config = dict(
    arch='vit',
    model='sound classifier',
    dataset='tunes sung on syllables by a formant synthesiser',
    train_examples=39062,
    n_mels=64,
    hop_length=320,
    input='log_mel',
    spec_augment=False,
    win_length=512,
    targets=['first note', 'voice', 'consonant', 'vowel'],
    num_classes=[12, 4, 8, 6],
    norm='layernorm',
    norm_position='pre',
    activation='swiglu',
    mlp_ratio=4,
    head_dim=32,
    fused_qkv=True,
    bias='all',
    qk_norm=False,
    parallel_block=False,
    inner_norm=False,
    moe='top_k',
    drop_path=0.1,
    num_experts=16,
    moe_every=2,
    expert_mlp_ratio=0.5,
    experts_per_token=2,
    shared_expert=False,
    patch_size=[16, 8],
    layers=14,
    width=192,
    positions='learned',
    pooling='class_token',
    label_smoothing=0.2,
    loss='cross_entropy',
    residual_init='none',
    optimizer='adamw',
    lr=0.0016,
    beta1=0.95,
    beta2=0.99,
    eps=1e-10,
    grad_clip=1.0,
    steps=27500,
    batch_size=128,
    epochs=90.1,
    lr_schedule='linear',
    final_lr_fraction=0,
    warmup_steps=820,
    weight_decay=0.04,
)
Rows from block 9 of a small sound classifier, named by matrix and row number. Rows with one number within an expert belong to one neuron, the router's apart. Each number is 500 + 50 x the weight over its row's rms, rounded and kept within 0 to 999. All counts start at 0. Numbers have three digits each. After the name is the row's rms in percent of the matrix's.
Before each expert's rows are labels from the 100 clips, of 14976, where the router gives the expert most weight on average: "top examples" is what is common among them. Only what is clearly more common there than usual is listed. The data: tunes sung on syllables by a formant synthesiser. In brackets: how many of the 100.
# router: router (model.blocks.9.mlp.router.weight, 16x192), inputs 0-95
# gate: expert gate (model.blocks.9.mlp.gate, 16x96x192), inputs 0-95
# up: expert up (model.blocks.9.mlp.up, 16x96x192), inputs 0-95
# down: expert down (model.blocks.9.mlp.down, 16x192x96, transposed), outputs 0-95

# expert 4
top examples: first note: C# (30)
router.4 127:463489546518502417562547500456463519508538415535476441615530543446493609464521452536554446529552551426519529536384531503450543438538474602480515602488484477520476458557560442498474434542506407479459436477548455484486504476473547443425530501549506520431428535480462576505488514533460448573
gate.0 091:518482502546499496475432463457547489459471473420561559505432527523525516651579480532473453529462479582563491480529572482612616506499433522527379476489529525416355486493495550400510482531509514498495422536397538562511500524451490420442491513531396558519501488465429566541518420576450643602
up.0 093:546550456552566461526463463512545546512407526489582517538490464566532501607490483505519478432395507516470477586517427443544483526519568457504462514329489450517580582436470417559492468502511552480485518512533505580539490499444515452442462532499503460526538480430553538527599496488469424477
down.0 089:529579497493546398485516421526600605552515460557478666522495499492495485549464501523516550559504464537495533513403444432571483492591474538495540548604367537492560527515499473517475511568514568489387521429471496496576527435499492481553542454438561599428558588573466532482467480471491441521
gate.1 120:508535576490524508558525422525551521494503572518502527455403517459484528483544466482436575464484477573483549497422581529464528453469448552443477518578438497461418519521496484478523524552464524518469575521422454498490502491405406397513588634507422508490538593503496481510534458498485555461
up.1 111:434449483532453460527539494509472405430465578567504427495544541480589536492587501434458534534509509416457468566499492451475404488515520514376520630484445488421524423460540441539406488548529507495545495476450429420478452458482538516510504570471409450521589533539495530528515446441532444432
down.1 117:555514499570489449428535497515548531503405403530572484585523438502442520532501471570579435559505548519465452578559446409526564491426498488556495436452536559519512531430465507495503560493523573540434458521443494547586429452523538448517454455484582530580544513462444470600558528567473522535
gate.2 104:387483569473500513459453409598478480575460583517512604510459411639538527476570540434496514492550447506468483422536531479477551562530494522445477536390591516498529566505545440463440501476509576489490538480556525504534447502460538584584510435376513503532406508562510468454475514423519437600
up.2 101:568543467490493431494559468528622490441525356516474507534531521402427453558472454522458492441376562538585517515496423458482481520497519492595494439566398501397485483456456440516585519530577480564531466579433436482468537569576507480509500452559405529506532493498484555564578439561459556443
down.2 097:443533523501597470440492497565476502519475494507521457529493460565497522530527550418480465511536558482456432533583468398573453476473431472527531477423521623535614521461474471564476394536573578541519501470552488480557499490533479581463407455468561571494557490563493467534517519450409475463
gate.3 097:530595556569570460522572502467469513418586512660511534517417444532597524564528516523465525566532475594499490570509493490497518486527441564519448510505502491439484452481559518504399502515492504569458468489551560537504558531475431478539491513459476518485573574467428529507470379497456590472
up.3 092:521506548575552477541623498498432569494495495514509545512497482488518542486449448623422519536508595474502467466469414572507612516561534557435437511572438514536458607464524529466541542521455487450426485456508455509504527435504479506559539365442515600493440555496463491469411490571424536551
down.3 090:619456599554540527501397562441468494486535521580439470459510559499520463507515485479510433500500479475481518437485501542380476421547442540543521452469475504498521379506480404518492452435479428415555455479473524473520489559531490561528496534634518445541518429443551462522514564483583547539
gate.4 096:538503536495562539509484481473505536383530438427466440500527517512436568445432444447515557521474550467542491554524457524528521589519550414424573456499444544557507442455558550442487428442536544555544588438528532601507520445548532526537536456496483496505474507466575468466458490417409505484
up.4 099:556508580511525491540477474498490472404460486471494537449543486504499553441402494518497537493365538504507524611536448546468510528586576435495544530493420434537493527437607529466501478473562523522491510446484502506476536462495495519557505488484399563547439539449498533442439477429404561446
down.4 103:549464514401454504511374523503479499493623542420461497423464514494469493427448522506449560447495476511576515461450536570538517518544553468427556517576481389501418536536497583477520521479445446431535528489520458441478531552499501493521575530501455469454422517556630511416438507466485500472
gate.5 105:518476502549524408542390568468475482549513472523538413526508514530545570478536561546484465473505377614513475527489445512428459459463602469571529536446518498509531408451518631534448454458521478529506459477401571513572487541448468478468432505530454554510528552476538480521514499473524513437
up.5 107:432439555488510507475521493477493483502513502587397523441457531486421460531483474470476473545513524448514488462527472509452439460492506479640535487500483556427382441559420449432470523556532444463584505528483508523449520555559631524540497506501518455495484418663426462539538486616455616518
down.5 113:509568505395400494551535440540546523542443572513451504386499536432503449484466534557499606482534517554504463561553495487478461600552462461496434484594476483456422475465548504457487494426499519482468516537443485551443593482505466436571442550439434552538476525491563460448462582483459527446
gate.6 099:498471500510466472509528507451503611534499536552442405500410481478462419492476419538505469537583488461399498457490454479556484495556529551448486460470520483452552507546449486476377496480511501493456504513537466620555572460586521561411528546539577468542492513558483449495437552547555500527
up.6 105:441498492485507525457418484478445487535480542460484503525499576459534582403486522432543558556500493475496517433564422489509550541568524536533503553468589529352464559451484501500499585327422540390537458493526493582483483470548466577558519464502511414583460503447493498525481606538548515528
down.6 105:405486508510515370549423485551552516472534451561524544540514546496511512509496495619551563523512463542546526594441432501504513610577368595527392476537502423518455505450459559481487531525419479480377448469485454485526469443539472483560592495458470512563455558567499487493463422500464487602
gate.7 093:423391658495535481459505416509540483490423522457588433474394489577488453533563459539525507318495537490447483524570542504466584541487548516511435484422463483511502531442458487438496475475601571546459521556506514563556527526455542452511478517505514538569424550490490428452480529447584518478
up.7 101:513560423446476542507427489507524560482561519552404539512558447461515505493440520429466557622508450493520511433495452483537439493524496387536586536559491576541518505543440469549481466504440512517615549407516490481465496576577508588538498442482460467419547478556506599540502524549388504489
down.7 095:381474563527592512548454538446470436468532460479488471539582521469487582467517446576552464550504558486541512536474536521468492551547404530534455543472513427569514471498447400559455461534467477429441437483524533444478496479473545498497511541524516524481587522478416530487397585540553503581
gate.8 105:552554599416475464529525437545568604535496449498540553526343464496436512429513511560445432539481478507477505550440543554522587487475559550641502462538469507475430556500496603468569447441529583517489470544417523464548489498545480462522482425523446499553479474443530472508495579510481473539
up.8 098:384556499461427549458574457475514431444531459496479503501523461471466451541617549391549575565617468530545465440536485374553530488445421473445451611493520553417478506589525422584494529577493471558524515409561482535438441540451533479481522570473513534399501534634466518527444479520525555422
down.8 102:535532539517469506499583537442481552517468434464541517549415404565431527520589479503507396541605470446439491424499545453462550447385547501487578510453529543495562503532455394522552476522585545586589494498533568477474450434434506523453525592560537561487548497453454560561568500603517496533
gate.9 099:513537476449512467493538466499442442451452436534492448576514493433380474573634433518500482561561492433554457509526506452460554554470483408528517467484538540447426409536596494504544534540530509546530464539587459496442406497425589593460505501537520522523443447505471583515480566533441536513
up.9 101:524561445488506457543596431414489582513511544512523599433521469543513531588527511561509545570491475584482434561563497433551529555543483476445453603470387451447479493504532495469487516544573492539446514507573489527482493425404433479542501519515559632468531518517540520459405455482475580479
down.9 092:550487436365534474436466361538513525463489515442501488424545501442441474465483593443483518440463441471521438543575558475514540537484433468520439497476528513524602470484547558502564550430600520554564566608521474460473513513547469512498439526466396494588395456548590543514511564450494604490

# expert 12
top examples: the note D (60); first note: D (54); vowel: /æ/ (53)
router.12 132:542454528521549420597408507552479469392584541493449369495564514493486444514469451536508491450449552430556555582446429562535422439509499482502543401469501419525495464518403490443609562539532431478441565479481543451424509513512537472529576600495501579502498414510547461538587446496621559493
gate.0 105:483507422418548467370480493447515464558441452449536564558561478473474482510571530496464461534497473472585497429524576500457582438446557458544522511431476465564451537515520404530535572429561542507498498619490434513485500492431511478501480506501502510515441584555426562505496593612421523447
up.0 102:503434338481516537395516534414521488621446496517490527539583526524458545522513478521439455592521505466599458464526478537442551474529503526469519461571433539509482483535488467498497556431524424476478506532508501561496481478465537481457496600457524491522511495538512513537586527574437525415
down.0 110:474435478416571548503456473592501456538504483496449513437571487426468473482433528469535619437438494465578530459536497593489540476568524416510483527578442486466547527534540517477554552467520445549569572487500455506500602567527596551492521446413510542414414566596556552457433540420391428461
gate.1 102:459437486544488509499503453547573522516478555497639539590492487516504512628488507500533555526512571556486504476544482374595516468479439523520516489442493583438558489509468496484477513565508469491451564452517522630534482530499453515458473548508586661468455476527464484486518507544469533511
up.1 101:537463470452599508517425515523637462422433522527483498488573548501558494450415405439491490436465551515501527563516526520514486535512455466498632484417406515532623450502467453437480496417506407507536496492444573519515553510560490471478577583509488492546478460570587462490540516440476459472
down.1 106:551541570487408415515477486364550521492456510466516503574498497514483450496510475524565481522592443479464464435484475482532498536546585559457491572530544461446460524464562431525472481530446526379398392441519413471544464490461463498540551466503520561509550505513444479421424550572563399455
gate.2 102:501537530553475480534567417497501482435599403492457543568438491458426433544566412515403576514502597514561475517484497453566496547556442529543430524540547545493443485452520461493450409638482574469502500495529428467410495519486546505542500405563553526458509500488416543513430474545546503545
up.2 102:413474489394561493367432458507473484631437488538482536464556572521442535463437547465524489548557418397538548467526516542387473375483557515518532473497482566501470471421481470519501619440496521497541449535442488512493571505487551546570531469438401421572451466570486494513560554564467610571
down.2 106:512531490480465426546500467471585514490521499529443550453525566559537418564414468553473538600507547480439438550517462506509457573586404543454446483566476452486496520495505463499400528476413505385378402508491488465510552454577485448513551486499488483545552526477516460419415434517520497517
gate.3 088:525560523561536472494578539533451562491489397496582510585539445523588571450469501531513473506491545525401510472453472456540575609485549590487482510462555520446481645413517451529501553491585505431443455534585458497442467505485548533534502403465560536453556492438466443492409556480471397516
up.3 083:485472453469556490431492502509620525493532567481453433390419544502497421536561456407506548413476490491504519508577494470569512503525399428460576482500426498480491433573497482464457487473506452530476546481463561528644453507567379440465607601570487442564541498553592513487499439489512534588
down.3 082:477557566452528557424516494518467429423504522451568475480499410456455532440522573478482519459505497443592487444525600464525533507438503510498517527458544546451531512508591479540562475472567567507560573539580541517491428523448496500456430555486447559493528518443611514478467602458479423461
gate.4 090:542421535452415544492519468423444401560434468487473519465401565469478477520560475439372502466432496463453516471497526444529421545591572494563576550488489502461540481508552394508445513495488475425509455613447564560385541461546496561384448579601457503536513504549509489516479483633400597624
up.4 087:487517519515549480493372573606508561501537516473571434569532412590402547451470503553563483534512487483449523473429420618547467589460578521528547416507518509526484496475539568404503534461480582510513521522517574558552437572510578546497543446460538503461432548507537474459463528399533460488
down.4 091:627532579510488451471469468527568544393462463496554431558461424551480448443520448483500438478542425487459466517493453434596500545525480577488433505431572470514447552498530497532553458427514570490517483513542510587596502579511441521505534540514465489550469467496486493479526554499482580521
gate.5 091:440536520577540530488522541505506462490530444503532505510528405462551447515467498431406513519516442453536469488517518484555439567496483496488423499457555450451454554491494544527458514452572607565493505594601471490556499453458483570514522430461513460552604481510406505494498453504544537492
up.5 091:554524413394359491512551438461534534548466532520452576496431593542469519482555593599533553526511487574493544472508501478464566385499568472539517542630481550397562506516564506503464508509405495424513407447390497484455484476511460457475481513586432510515474553458499510532442584528472386471
down.5 085:485478529462528446604462446526518454552521509522437628438495567482594470468382480577518532496487511553530524604456484553503412579603512477490454556566486417482537522565589406434442494436428485423455451515493525557543632516514473528560578532445480471475518544558550506387360484450548443523
gate.6 092:543503383455541558472507491441555520570498515455576542435506390462495460525414568482524514455494451529511545513603504492576498510394447456550526514496499439573525494580478550484494516443555507597467571508547532568543601522433383463437394542438567582430504496496490605483483517405444447437
up.6 094:411502543594531396448466491583429493491468505516544465608507514579570514507593488459415512531507478535456421474425515486444464543568514541476480469455519557518503487440571483544428407499443600390488467565518485430574475498505572526491485461595467431565499520493526418445510489516611561515
down.6 095:438450533499514431492528435605440540534428506496479459523565459497518562505529482493569464496581505530476576581553513484447460443479413505497485451451464495562530445508503385443575438492555491597543600590530619594468564464418476580496480630497490542506500524520552476518567536430494541526
gate.7 099:539455574443450464538508406528514527474591463446458503452469470415361522405385479443483449501518520473537621440480511497425440457506558531514586505462461463514524558537524423472576424526504459489469568460512506525380530481590451589471537486538454558497514515553572603519559493539511434516
up.7 105:536516467554466620525524598517543431444505502463458503505486516598477518455560525510476551471486523484459555547486557565467492471486508463492441526528555509450445561529443498491494591495425499564604494492522513434502472461369510476522559526475453442425465489451482437457449538396521527482
down.7 091:428456556492495524441506530614449500403506470577545538590497468548484524483414537469517456600468536571458449530432452414563446466462471536469537412460509557524546643428454559462508474547477535553460510476568429445492479497557481531517462538437501533508523488451483425548571469527507467503
gate.8 096:566425427525449583529580551547536548482479498488459533554492427490517434556470496523522428467523559496450524549492476507500547479492451443467481452521532521473517540544462536465499586479510427621404429560540532457431468507438546537446587519473527509515572493416478458494417438502491461523
up.8 097:564511373531429547523510547505573489410516513450547548635474530520471524506500565464486469437540542556521516432441547456493511528519517468483508479417559501484549537519454527489484445506445416449428426472531574416341378523423541509434585548524549528533511437420444465471468454507525401623
down.8 090:447440514600507521497507457472516628536499511603476532566524484545434492574520452488597510561615569471485525439485478476413476445532403540547492481487498527486437470521489488551474509490431487485451480442532411498577409472455483546566513438499504494520552423461396490558550530540486514532
gate.9 103:550485376510550473429498563439540417507497398495503510543531450476461556446581398514514522452566506529599488452520461464561493630558543534494510472441404520598502494449563438466397507467488531514570467553551468584541508536504506510390559524461573478457615611476523489419448515468441504531
up.9 091:593528472483468539564484517371569572503481555487525438469491463544560531437519545554502520486481511538514509413443514568487520470578639481574573548511494607503423467557550501556452435457485470470541410493510508487492504613545551498423489465484434545430447499458497513508439558489468393524
down.9 093:483554519426519545451479449509506582478578539427489482410526443512444422432376550455456581387458501481535481440573535524562513493485489469421524532510490498487528514504518517482560497442538512457525560522531452515550571571556476481492468505490440465449431476562609567475476453436488474439

# expert 7
top examples: vowel: /u/ (83); first note: A# (36); clipping (29); pink noise (28)
router.7 126:469471573451465494460516414541554551477444552503543496430461529403422516350499486484487498518418506510493515507456508560425490554592536498463503500607548605443482447483602499521517470466535593475518557530445541542507530388454505524551557544517439488514465537495499514536483629498471461450
gate.0 099:567540402443502400444446544393481551497509490572584471459401532497431555558530489428458447455449443509491477546491511408537528543526518444570487559483502523515575463505592482523505505463467475572578498502554629496493542504516496511468637554484531526490535484676486589552509493566476546573
up.0 112:482478495521484494588470546473445495437535501493490402455469646482445547517589433517444520483441514502519454464461515507523541565573519498536500527537575498430545456570496549473477430533469463447547419437464467457487479450513547434445575506479459543499551442538477566508388520571532476558
down.0 106:510510564442500475504483400575517494509547597479472516398507497453505449442394616519494618401394482526559446506539541548523458572547510477486502488521527473538450491521548587456512466493521456482514597540459440466474525566523428461519428525455420549546420472539630466450451492350502468505
gate.1 107:542498439501430415496556485534497479579431521541475510491467573481487447513551548626499444414508496564539407479525482367555497492526466536495433509473499530450479481551599461443475507419509466475527445571472441530521547514508474570394555469608472507614433457522532440447557503485589492519
up.1 100:602442406499559461431451485469516500614436390557438556552469528516476462522494429452404445538510546538499562500542448436544469508545453402558517497431412558529555434493485468472456402469488584501551479527522493570558562544553541600461503483497482497533583570533529437476495512473488402483
down.1 109:579476491475554456473484522541578517525537525606437532472529510505573453468429563531485601513473467510556494480540383494486427572598458447633493578526473510505500467600558499529386529398479456484477503535535470448530512547556420584477521446420449504502521420588492510493412563424442544515
gate.2 095:558518430480465402428531504532541558484580491529394509473525557466511353534484556579491492444502438527542527477549374473552556513543550444532534506546434478488439514519521465504498581424475549512500470578502505545445502471477462550510478406500501517485453471530471553365457480531457466586
up.2 092:463551480533504561506444537445512511401408498441494476446497564542641444407515559406411488496436493481492583507532555465598459491472486438465508572452501410521554580495449478419496455530502508374458433449476447539492478569535529517437458504509479473539594557423424523454538465491523485448
down.2 095:488494520526537430445504491521481457589547523482584540560419425458529473490473477460559478523523535533521585518585489442434522483456525467541453511435514500479574505502581445506465571459592509482442506590554480516474551485463419525483436538481567559466538540528489593506510492429507416531
gate.3 103:476525466532459533488433561368481528484534473489556433663480524509436548424553499426503419546584524461505529395498454517484522441423504485550438497486550517505460420504438446513482524488492531449490490470622518501523458500546491630496552461528540376526456520439491531513567583497575463494
up.3 096:454468657486469480444469534545464494485493547447516494510473524456445475517460400518502487481555599458471527511448528456527538501520427481428512492521529594474564541475584487505516380563448484445487536514455476532399527533474621475500452515482500552445472523484397444629460521601502496512
down.3 106:522468464483437549554520458478597557526434506518390513419532603512514407537484464565524540490537536498517499508454443508485506533531487503517520469600473478478435503508426502392497497437447509467377430491438563496545506465513494476535504550521488530520490491495462437441442502520538488497
gate.4 099:504457497588470403491523470524473472482504388644471476646468550564470539534602420493423443586616544436487453445472429502453507419507475515562528464461514532464416459464511548511505563507499500524615361573492457539506457543462612484446554485526447478545544476487469496550505498542532546444
up.4 101:522493477570448416473551465540570503442483402550529442582516484481550536565599404539496513558543498451528497468491427536446518516509550515553529474546538517479363418442552535512500646440472573504577399576483506586501439478417550475453611578470456539545591459480454479554486522478488528468
down.4 089:487565590524531477479447517475506469453520498421619464621499446460431564460469523474604449535505469507549543490559550505460553479423483467427511521478517455484473500402499466549550539596560484525445444425540436472474446469376502456563505508537554532482528512462476552537533499531559473502
gate.5 111:504458459432512559520391583398499410473520513475462554565541528520475495514579453513534456563588420462499524542514479494490480461461585452449468502487392521501519462454439500434492431440464441492544356429457473460505567505548534531486575541546470437510544499570499473565525474616517506505
up.5 116:392489480532563536563347516445448467433563512422479487602641489466477595511517474527579542567531383450553547476485488560479551535508542480385509441488504512517423447418397509441565499486461553439521435395484456504447513429454506461556522527508518492497478485507519539521489544524508495549
down.5 112:504505479481450519486510451470581525449498552517557501533464487548485525569485504524478504505499524517519367581518423463610436588468476590577485456505581548512440437424420554507436473560508570478410449588472501428554443471534539446520409474472515530559529427472472428557517442500475612503
gate.6 095:520537542552555502445481488441564526576479457537462537542409482598528437541564509480464501458401604513427510546535409446488525421469535439543560458492501495477554490528504443516465497590531600533518493452481406366549437607538582520504430339433414516481558549448373499503576439404515485523
up.6 099:479558502517547527397591421410541598573433565493460601434464460434480412619521541510541477517444520509439529495521476439497537459517496487589514541525435521419508484571517472533493556521595534586443488483479477464557509579479464541455443470533448520451521608506412503518531394509458558434
down.6 103:560614409399511506512506562440527509485602462431487527451438495582532484494560507427433545457563488448528457481474567428597534526502531458398516610558500470505560594489525470525521532492514544489541487438558480534570429466541501480456527504453533540420501554515503557447425480471474457461
gate.7 091:509604386466406481610538533515506512457523430522474456486534536525592517410445506542502489582535510593523468488495530450562498469562434500474516544535434479402505554624520525410490481470500452488508480408469502490417458534499496511528584424403502528429531495434451539434518572551521485400
up.7 089:484535455453476497552408567482492510441537465472502434511539503539562568376496485508507490574495471576521504440503573529488541427565449428541580541511411465432478477629517549445467456473466427523559517414469540504454447531521495512565585464398500503466500544445487525394503633489496488477
down.7 084:537520559538534483513569496521607550602552491607441494518476519528469476519450475517554607536539545479494492507446435499527470522557420574578504443621506571506401516507530556573452550460463528504401495415531488518612490465487549459618559471433499524438557477508426471533438514486416471540
gate.8 111:542530415520490419571568463546507436590463538600481574462466559530528459542549532580418535520493472527487459577551547392453447491554467446524466538485422397489574464622529465546435472543496462540503479630468479427526532426482459474454489589480458530566543506532452566490552482473560485498
up.8 121:447611571531557431570522484562477463479539554492586534516510423478499553516479519504542574450459465496497532500430567515436462579540544623544516568512520419495508512458503449567489550626546537503443518519542525437469539426430459418526437553428517555464539519461441535497482466484548479507
down.8 114:483557436476435511534522481379559556483582480505456531486462566540492430608517497529442506547546509484435466530414562513568514499534432554420505512624478485465469511441394490501507494507446550439432401419474468451534440471504481396599528474535508511500472563447422515490458413620518458424
gate.9 104:463569577430441567514549449559518471505422466454493488478444490470538512465430461533499545483486553554479519507467536445569505546534430497497485505550528550466608581419596511534462393511539567459520516499520477517483559500541570536543477483452521503455531584487509457542439568479484467408
up.9 096:554440511527524492455464459433459482500455527497560557502406465431491508549491475370601514521423530498407535518572461477538465469527501505473555672455516523475531548495515388508488535524584512494447477456536516499473684500534514496434521538532497513464469535528400497514496460558448494431
down.9 096:447381542509511507531455448611439516578529592546480456517532517473509546467436554530515515455500462542480535531488467564399426451571504486518474421431537568556487397557516541440509500465488439479532566577466578489458564530460421598495481572548402445570444458481533425512529518445524484571

# expert 0
top examples: deep voice (59); vowel: /o/ (49)
router.0 088:482477465441498581463528565496539441567537453462506546565491499520506544456460478451566528447492543533457475425548567453558535522462468508495490514454495407514524556501508496481494462514504480522495520503469425516518450522522486481479515427533514528434504454490551534456550455543541433609
gate.0 106:460403543480503416517527565505445458572496435500423502468475527394468475499512504465616471467552519483408531513535568406425480523524507532472571464441482469467506490480486511391460453504510500459521488564433547541468538516575484556420487459600479485577560486435532494431448522527562492579
up.0 109:436536502481402530429508432501548462474510522504472497561574540572516467485545545608470549472492447555598516525471469561469535496564544454547425499593554551560438517539469501524575529478438537554516534455566522489496427447432550558608484486418518479511418469566473453524512504403405516535
down.0 099:466515396457555594566450416496469495432511568480442585452515529559571528470436492533418611477473563442515477483467509616517536445503478538526462536514482433606428550574542469517491467526455441441600525527558513491484510543517513501462506496457448425387511466523489494432381447496512495437
gate.1 093:428484527529472462488488486531536501530532526571438467525497571591560506381447496426543504378538544514483503503451535595419366563551401505402510461506491538581500496513559472419409467496480523457466505505460482487530485605426527604549514529449461432532520593485544523373463570447578388510
up.1 091:544519482488532512554442493502505499521531422414586477481493436411515552565549403520441501540441462481476526507536484384591607446495513513600504537484446448442446492435422466499621518522573470461573454468520529556491540452662399329461495492593587588483514408525502522545532431556497517522
down.1 087:569542398438505583445505497414522530424434422444447469506477537470464500442554485505460439517489497506456503465449617510552592502486509448396603530541478459525530537445493464493532494442477498501540481552495557471483487426485549458477551517529435551538539580402499575422484472540455432435
gate.2 096:547435504571543554523629578619504488521468483565513494517481445524541545534522488549562546506549537452513482442403448522512501552517645479503523435479544556513543522516594484447447500496558459577483537526592486401607509554520599542528563425426547578438609437522437545456516465442411435594
up.2 093:424453540542459618500598546507519525436434515532394540463478513537467454581533550477599497488542553531423483479430439447509436470485585519531473506513558613465497536520560483506493403577487495586584523515537559404564507594488607584457533492482434488419568444462379517463515434488449522530
down.2 098:410513454470602511457456448496529470451472486528495435568528420488468564536549428469543546519524464535596479555565458487473409577587498452541517545490407516553541446453473461536464516569563473575487532523476479591528474524502548561585492535423480479515573548589604502530502615491464501482
gate.3 093:494456454483387441518574517530516513423554463455437564470491497473552405506526471500432590474555502528552548525525514475420504491445432478426464393554443471470472482529467433406519493450520509519595557527436524510429527458523474491424504608463455518508532475515567487482488448446418614467
up.3 089:446527462457449422471569514538443473401552511493542486471537576413554553417497481455426467491587524526534441558492501427428490508472373462493440441540497500464560465455513557521548442428540492568629568461467521445473495478513478509529502548515521498552489443540553541613608524483505529548
down.3 090:521515508492523471466377518500419533435517555398492488443492512471554483495515544514527530384451496560474478500497517502523511460546544459516373598484519347594579475524513512548541489517446477477515521552498476495495543582530497508391543514418513453464427480517508530437445577462411544480
gate.4 099:450498640455552614528497456527470431473574579497456484481581513427453524523441448508503613487475571530528444452426573509498514473516484493450474493582500453527539520443505493515541433568485498466498575477528454491492505498541455467475529422546513486425466489490436481452398424629538473581
up.4 096:353478495428526488409503477530439450488520547521505475436543564446532581490399549457511484551511554570556504460526538510561559406542487451421496509493490486491587594491422524461504469519510410395433537490551473491454527564601591553408562440485521468482488495478496502459535517634551441611
down.4 096:470470535519473445466475430595473478435424548508605478596503434503459546498587583440477459555445489452403533569600465504491488492463464522437476471478530588499540462411483539498530424498564489501492457579508530469522457386416486526561420495589491523565520431435493446579544470503564443507
gate.5 101:491507547504548478405468445566484534476476428494576505570536420545458566470594406456488504557527506519508466472561467563492560525448536431493564474491436560467516523528490508487518525456544398557507497583452442458518419491535554457500477465400440634497508477647562493535459485458458486452
up.5 099:539519478547501539535544449431465535564415532521478543503444564542546471551605496534484502461459462515431429539504446523502477522528401529612487523568519562476461422499545457534460488476450593515536436516428585557594495484507479548469495449539397524513501489517449476560463509496507578421
down.5 103:457493432457533561502558561463550454494492420444523557510457418468514573534436497513569525563455556487537472518515502425569542576499534546515497577536562550532542599441440433527493535581515571515477460451566512544516459461528516467513526422442574486486578562487516544509415609559405503493
gate.6 116:537423519426477641447593590546515438485454522543498473568463461457505580581486445487480584589527504463502460431449504461541520520495547504463510510571447543455508582493485531514453515545445425511465548491564463402454461460493515502521536517543609534432513544519481415491466558590457479489
up.6 107:487450537409511507468486502523516430539501575524550479540464510413486546458423481463411575606519464479487513513501519477533559497487530482441457524542414466454551549466402557566454526473444425490401522524511497448467480417490432467523485563561563537514488571495525413567460604509524453502
down.6 120:552455542498443452506398460507455489565526627537510531490421514546559528478478591434462493553460443426376540488445518543524447434510476549424458462473505502492457531488477550421436439491454457440424486469522491409488531469497487545553444544576506528528458496503494454517533451493659457463
gate.7 108:409475568545523537581529543490552513491498490497461538500531504499571511463441430475507432515508604562515506459461532497537531414557518561491489504473483428490528537457420446485490429520543465462465533538561452556546552543558528500485513412547614458422535506451421501429490465668614416496
up.7 107:416453473516476514453527516519454461519573544437495477490619503430531499434449487557597481504520482508556408423474545448518519486494585591389460562519528429501522567500473549447537457560517471470386598526570435521520542458568532523381563377559580501442476460439498520451465564641604506561
down.7 096:436472577523445460474423535577478494447387510515518460585449550620564492536582551438490449512459540522407446606585415462548479429458538504437512488447539581489557462377391508538472456562520534470485436483455523443462447422457582494472402526523518483542538447429484410608580426548529489506
gate.8 103:460482528436531523461532587493552476508519470478439472481548539397419449504510486440575469516506549523481439413506542468501481512474482516499520504498499502564500516426463461489518454523562483438438544521493427480505579503574550523387538428604513460439559522471499526446394509704591521566
up.8 104:547525499543481482546494402498461502476458521545538522563474479588568561511517514579433529496497436474507531583486456542500544484539534494494488503489510528446478471560543521514488535486446547548554455484524583502505390502409476468622465567407485540570397470493490478534599496283387488462
down.8 097:498534437475514597539568469502477517473504531475439496425488536457432486449388506508497602456474538460545526411403580575507527499506449536459565490532539484479451537592540483480571505409467531504596593545540572552460538619475519560512548549392496534480464493499481515463475549453503558395
gate.9 102:414425488481564473454545558547508483502521479476437501466563467472495496548476473428574481540535551527484463465525546445516512467529488562415474564456494465512542516447441508454467442569595508505443562535582448493517570491523536556366533425582580433474550477416457531432450498660609490566
up.9 102:580558466498451538557478463442441502454482522545504498490433498546547520480550530553372545492475492466544541566468470566498456515489492443573493487527513529487502492575554461528515511429422531488601446485515588467439425539439469522597428590384467514541463531509506490535572515318375513434
down.9 091:542511448420549612542537475455480493487561464414425597403524508436511481462403446559443565466482492566605550404457607570458561582518522473482515517542515447478455549569557435440551505447429430518568559531527503538416551569518437553541519494473477549475460511523553505404418538431491524462